Weights of a small spectrogram FSQ autoencoder.
Model: 4.03M parameters, encoder norm groupnorm, encoder patch size 8.
Training: adamw at rate 0.0048, 11400 steps.
Data: trained on phrases spoken by 400 fixed synthetic voices, 39062 training examples.
Rows from block 13 of the encoder, named by matrix and row number. Each number is 128 + 24 x the weight over its row's rms, rounded and kept within 0 to 255. All counts start at 0. After the name is the row's rms in percent of the matrix's.
# pw: pointwise conv (encoder.blocks.13.pw.weight, 256x256x1x1), inputs 104-155
pw.80 039 [ 97 107  98 116 145 111  84 108 115 132 122 103 128 132 146  98 112  94 110  87  75 112  99  95 106 135 126 131 127 118 124 128 104 148 122 113 132 124 105 112 126 132 100 134 131 133 125  82 128 134 131 120]
pw.81 066 [123 124 117 131 149 135 155 135 161 147 138  97 146 140 148 133 120 120 130 131 148 118 124  73 143 148 144 133 136 129 134 140 136 124 136 108 153 138 110 136 147 126 138 179 135 149 150  69 136 145 141 150]
pw.82 072 [143 146 133 141 108 125 107 147 119 129 122 142 132 136 133 128 139 132 128 122 115 136 152 154 115 123 134 133 136 140 136 131 137 125 135 146 112 133 143 134 125 137 120 115 137 132 133 129 135 130 137 110]
pw.83 056 [140 143 133 142 135 145 146 146 146 136 137 150 139 136 135 131 145 131 129 129 149 136 144 151 160 126 139 141 142 156 142 139 157 143 148 148 146 146 157 152 141 132 167 116 140 139 145 109 146 145 138 146]
pw.84 127 [133 132 135 137 146 151 159 147 136 148 143  92 151 144 159 137 121 135 133 140 167 134 139  83 144 148 153 147 141 131 146 151 132 136 135 119 161 135 117 131 156 145 133 158 147 157 158  60 142 157 154 163]
pw.85 117 [102 112 103 118 152 131 135 125 159 157 137 117 154 145 161 108 114 104 119 104 126 111 108 106 130 153 133 122 123 125 126 127 125 113 125 114 144 126 115 130 138 118 135 179 129 142 144  73 129 141 130 134]
pw.86 052 [135 136 127 130  94 138 114 134  21 112 102 135 116 105  98 121 134 118 118 121 108 142 129 156 127 119 110 140 125 124 122 124 121 163 123 143 104 122 137 113 101 139 115  82 124 101 100  98 125 121 125 109]
pw.88 036 [150 150 158 167 175 170 171 119  97 164 176 165 171 177 163 171 163 160 173 166 160 163 145  90 146 121 145 153 143 129 135 155 143 166 141 101 155 146 105 139 150 146 137 156 145 150 138 139 140 165 148 150]
pw.89 040 [102 116 107 118 135 134 116 150 140 135 124 109 139 131 160 110 114 108 115 108 127 121 109 126 134 133 125 136 128 126 127 127 123 144 125 131 130 125 122 120 126 134 120 160 135 127 132  63 134 139 135 128]
pw.90 026 [140 140 143 153 155 148 130 125  59 178 149 138 185 160 171 142 153 140 154 142 122 152 138 109 114 134 122 135 132 120 130 136 103 172 124 122 121 127 113 108 115 147  99 122 140 118 115 168 132 130 140 122]
pw.91 048 [119 118 120 135 148 142 171 123 148 147 141  93 147 141 143 147 125 127 138 150 156 118 119  63 153 139 142 135 136 123 128 145 135 141 134  90 156 139 103 133 144 127 135 163 128 146 142  47 131 145 135 153]
pw.92 090 [155 150 120 136  92 135 122 143 115 131 104 169 136 120 124 116 158 115 113 119 120 139 151 171 153 124 119 131 143 150 138 125 147 137 148 170  99 146 168 145 105 143 158  91 140 107 117 122 145 116 135 109]
pw.93 110 [113 106 100 103  76 103  82 113  90  93  81  95  92  85  86  94 100  98  90  92  89 118 108 107 102 123  99 109 108 103 107 105  99 144 104 110  94 104 103  96  95 117  95 116 120  96  98 138 113 102 117  94]
pw.95 051 [137 126 130 133 125 146 120 140  98 129 120  99 130 122 129 116 115 121 121 116 128 146 139 121  92 131 100 117 112 107 114 111  83 148 103 130 101  99 116  88  95 127  84 133 125  95 103  69 121 115 124 101]
pw.96 047 [117 114 122 122 136 138 132 135 122 141 129 109 145 133 156 127 113 119 127 127 128 121 114 100 137 138 138 136 140 129 132 144 119 154 133 121 140 134 117 123 136 136 122 155 137 139 135  76 135 139 137 142]
pw.97 027 [130 125 130 135 125 148 121 129  26 155 124 131 158 134 142 126 134 125 135 132 115 142 129 137 112 136 115 141 131 126 125 134 103 179 119 140 113 122 132 105 106 151  99 116 131 108 106 198 126 126 132 117]
pw.98 025 [133 146 131 152 156 157 124 126  67 176 147 143 181 161 173 137 154 128 141 129 124 144 140 104 119 132 129 135 136 120 129 133 100 176 128 112 128 128 105 116 123 136  97 152 140 127 124 168 135 133 142 123]
pw.99 025 [138 138 142 151 157 150 132 123  63 180 148 133 184 159 171 142 149 138 154 139 124 155 129  94 119 132 121 132 131 118 131 133 107 164 124 119 121 127 104 109 114 144 102 119 138 116 114 166 131 129 139 120]
pw.100 198 [103 112 107 112  98 102 100 112 105 118 100 105 116 105 119 107 114 106 105 107  99 110 108  96  98 117 104 102 110 105 109 106 103 121 108 105 100 107 103 103 101 104 101 128 107 102 105 132 113 103 107 100]
pw.101 075 [132 140 136 132 138 150 172 145 129 130 140  87 132 135 140 150 140 140 139 158 169 132 138 102 157 139 145 150 141 136 141 145 136 138 139 136 155 140 127 135 149 150 138 131 140 149 146   5 140 149 142 157]
pw.102 024 [144 150 146 159 166 150 133 134  55 187 157 143 195 170 183 145 151 147 156 143 121 153 149 101 109 134 131 139 136 123 136 140 108 166 129 123 127 129 118 113 124 144 102 117 139 126 127 165 135 137 142 129]
pw.103 281 [ 99 106 105 107 105 109 106 107  99 119 105 104 117 109 119 108 113 104 109 110 103 108 101 105 102 125 101 106 109 104 105 107 101 134 105 111  99 105 108 100  99 110 101 130 111  99 101 131 110 102 112 100]
pw.104 022 [133 135 136 144 146 152 128 124  44 170 141 136 174 151 155 138 148 134 148 140 116 147 132 105 111 137 119 132 129 120 125 133 100 172 120 125 119 122 115 110 111 144 100 108 133 114 112 180 129 129 138 119]
pw.105 137 [158 128 160 144 166 139 144 140 159 130 161  96 130 150 134 146 103 162 152 142 152 152 153  93 107 149 154 139 133 127 148 147 113 114 129 119 167 128 111 125 162 132 110 134 149 161 161 123 140 162 153 161]
pw.106 073 [145 143 167 140 153 163 178 147 132 139 159 103 145 154 149 172 137 167 163 181 172 147 146 107 143 139 145 147 134 128 137 145 130 134 130 132 154 130 120 129 150 150 132 119 139 150 144  32 133 151 143 156]
pw.108 028 [140 140 143 154 155 142 116 111  54 175 143 137 176 156 168 137 146 132 147 135  99 148 136  86 103 127 121 128 127 114 127 133  87 167 119 120 125 124  98 103 116 139  90 127 133 120 114 155 127 127 133 118]
pw.109 141 [123 136 121 125 114 123 135 148 129 143 119 151 147 131 148 124 138 122 120 128 136 121 128 163 147 132 136 132 144 155 144 131 152 129 148 161 121 145 165 149 128 133 153 129 139 131 139 122 146 126 139 128]
pw.110 127 [ 96 105  96 113 151 124 133 113 162 156 137 108 153 145 159 107 107  99 118 102 126 102  99  87 124 151 134 114 119 117 121 124 119 106 123 102 144 124 103 126 140 109 128 175 123 144 146  75 125 136 128 135]
pw.111 071 [168 167 132 162 136 165 146 153 131 122 144 179 127 147 119 138 176 128 134 135 150 161 167 167 176 113 148 161 154 166 149 153 174 167 163 156 146 165 164 170 148 154 180 123 155 146 138 126 154 159 145 147]
pw.112 037 [133 135 126 131 118 141 112 129  39 129 116 131 134 123 123 120 136 115 122 116  97 140 126 144 112 124 109 140 120 121 119 120 110 156 117 143 103 117 137 105 100 135  98 104 124 104 104  35 123 122 127 104]
pw.113 058 [133 127 138 121 119 139 144 130  98 117 126 119 123 126 120 139 132 136 131 150 138 130 121 155 140 134 126 135 126 127 125 132 127 139 123 144 127 124 138 124 124 141 128 112 133 125 120  10 125 128 133 132]
pw.114 036 [102 117 108 123 139 133 112 144 127 138 125 112 141 133 160 110 115 105 117 106 115 125 109 126 133 134 125 138 129 126 127 131 118 153 125 130 129 126 119 119 124 138 117 155 135 126 129  69 132 140 135 127]
pw.115 048 [134 125 127 130 106 129 105 127  41 117 107 112 118 110 102 116 120 122 119 117 107 142 125 130 109 122 103 129 120 117 116 117 108 161 111 131  98 110 120 103  95 134 102 102 123  95  99 105 122 116 124 102]
pw.117 033 [156 154 155 164 164 163 179 136  78 170 172 163 179 174 164 176 165 156 172 177 158 151 148 102 153 129 140 149 143 129 134 149 135 175 141 114 145 145 109 136 140 143 132 140 148 141 129 142 141 150 148 146]
pw.118 029 [129 131 123 137 127 135 115 130  27 156 126 140 159 138 143 126 139 120 137 129 106 137 132 138 116 143 116 133 130 126 129 131 105 180 123 140 112 124 131 108 106 144 105 123 135 109 106 194 132 125 134 113]
pw.120 038 [102 114 105 116 136 136 110 147 137 132 121 107 134 129 156 105 113 102 111  99 125 121 104 114 141 133 127 134 130 124 130 128 119 141 127 130 132 127 117 120 128 131 121 165 138 130 134  71 135 143 134 128]
pw.121 025 [137 138 141 149 156 149 130 123  68 177 148 134 182 158 168 142 148 137 154 140 122 151 132 101 115 135 120 132 131 116 128 134 101 170 122 123 118 123 108 105 114 146  98 123 137 116 114 168 130 129 139 120]
pw.122 052 [131 131 123 125  87 137 115 142  30 111  97 130 115 102 102 117 129 116 114 119 111 139 127 165 127 119 111 141 127 125 122 124 120 172 123 145 103 121 140 112 102 139 114  91 125 102 101  83 125 124 127 109]
pw.123 029 [139 139 141 151 150 146 122 124  48 176 140 137 179 155 168 136 150 135 149 136 116 150 139 103 112 135 118 123 130 118 130 136 102 160 120 142 119 123 111 102 110 142  98 119 136 115 110 165 128 131 137 117]
pw.124 027 [134 137 139 149 149 152 126 128  51 172 143 133 178 154 162 137 147 135 150 138 120 151 135 116 115 133 119 140 129 121 128 135 100 175 121 128 118 124 118 108 111 149  95 125 134 114 111 171 129 131 134 121]
pw.125 038 [149 172 144 166 137 145 132  95  52 127 141 209 130 135  98 151 215 130 149 140 118 160 128 148 171 118 127 160 145 138 125 145 164 160 158 116 132 168 126 165 126 146 165 131 139 127 108 146 146 146 135 127]
pw.126 027 [131 130 125 138 128 136 120 126  27 154 127 139 159 137 145 128 142 120 136 132 102 136 128 138 111 138 118 136 132 126 128 134 107 177 124 137 112 126 134 110 108 145 102 128 136 111 108 208 129 124 135 117]
pw.127 026 [146 140 144 153 176 169 146 160  90 181 164 129 186 178 198 138 136 141 150 131 168 166 140  82 136 129 125 144 132 119 134 132 116 162 125 118 127 123  97 114 125 140 117 188 148 126 132 151 141 158 147 129]
pw.128 091 [119 109 108 116 110 119  92 123  91 133 105 112 135 121 144 100 108  99 107  96  92 122 112 105 112 131 118 127 125 120 122 124 110 154 119 122 114 119 115 111 112 129 109 148 128 115 116  95 126 127 131 114]
pw.129 119 [127 137 130 135 104 142 112 131  39 142 117 147 148 125 133 130 142 126 132 130 113 138 130 140 120 122 119 135 131 126 127 130 117 174 125 136 109 125 129 114 108 138 113 100 133 109 106 144 129 125 132 113]
pw.130 093 [129 124 119 129 119 130 105 128  83 138 119 119 139 131 136 114 122 110 119 110 106 134 125 112 112 127 116 126 122 117 121 124 105 151 118 120 113 117 115 108 111 131 104 140 126 113 112  72 124 123 127 112]
pw.131 064 [144 131 173 142 156 168 170 114 122  84 161 134  87 123  83 168 122 176 163 168 173 147 134  78 148 133 146 148 132 111 133 150 119 146 124  97 160 127  84 119 154 141 132 105 136 151 134 119 122 159 134 163]
pw.132 082 [ 95 103 125 116 168 119 120  70 137 109 145 101  96 128 114 124 116 130 133 121 107 116  97  51  95 140 115 118 111  93 104 125  95 113 105  80 143 111  69 104 128 116  96 130 120 130 116  86 114 136 116 126]
pw.133 087 [ 87  93  96 100 136 146 129 115 138 124 128  96 123 128 144 101  84  93 106 102 144 110  91  91 138 138 136 139 129 119 128 141 117 142 124 109 147 124 109 117 141 133 124 166 136 141 136  59 129 148 133 146]
pw.134 177 [136 143 130 143 118 139 113 124 102 132 122 132 132 130 124 130 146 125 129 126 121 143 138  96 127 121 122 131 126 115 123 128 114 157 123 106 116 124  97 114 118 132 114 138 130 118 115 177 125 123 128 117]
pw.135 070 [119 111 130 116 159 140 183 117 150 149 153 130 149 146 155 149 124 139 147 156 156 111 108 111 149 146 123 121 118 119 112 129 126 135 123 109 148 126 113 125 130 120 140 168 120 131 122  66 120 138 123 143]
pw.136 084 [140 149 139 143 126 155 154 146  76 132 135 150 137 132 131 142 152 136 138 148 155 147 139 144 148 127 123 137 133 129 130 134 129 162 131 128 125 131 128 127 120 139 132 131 135 118 115  86 132 133 131 130]
pw.138 097 [136 130 155 133 126 164 193 139 120 142 152 130 150 143 143 171 130 164 160 182 190 137 129 115 155 126 129 130 127 118 125 136 131 153 127 115 134 128 115 122 129 129 135 148 125 123 120  75 125 135 127 147]
pw.139 064 [104 114 106 108  94 100  76  95  84  85  81 144  78  83  80  93 128  97  90  92  61 115  99 132 116 126 107 119 120 122 114 118 121 129 125 124 108 127 125 122 104 122 120 102 121 106 100  99 122 115 119 105]
pw.140 092 [121 115 107 119 109 121  92 124  93 130 105 113 131 120 140  99 111  96 106  96  96 124 117 113 111 129 119 125 124 120 122 122 109 153 119 124 114 118 117 112 113 128 109 140 126 115 116  91 125 122 129 113]
pw.141 111 [127 139 130 136 107 140 110 131  36 141 117 149 146 127 136 129 142 125 131 128 111 139 129 138 124 123 120 137 133 128 128 131 121 172 129 135 111 128 130 119 110 139 116 104 134 112 109 144 131 127 133 115]
pw.142 125 [118 128 121 126  91 130  98 128  50 126 102 143 131 113 117 120 134 114 122 120  96 131 121 148 120 123 118 137 132 127 128 131 117 176 127 140 106 126 133 114 106 141 113  94 135 109 105 139 130 123 135 110]
pw.143 112 [115 128 116 125  93 128  91 127  38 125 102 146 129 114 117 113 138 107 117 112  89 130 118 153 124 123 117 131 131 129 127 129 119 175 128 139 106 127 136 119 106 137 118 101 135 108 104 139 130 122 134 108]
pw.144 104 [114 110 101 113  94 107  75 120  92 129  94 119 130 113 121  93 111  91  98  87  84 116 107 119 109 141 126 131 130 120 126 132 111 146 124 120 118 126 115 115 119 136 106 153 137 125 122  95 131 130 139 115]
pw.145 097 [128 124 118 126 103 131 100 136  70 133 108 119 138 121 138 108 116 108 112 104 106 131 130 117 115 131 123 135 128 123 128 129 114 163 123 131 115 122 123 112 116 137 109 130 132 117 119 102 128 127 134 120]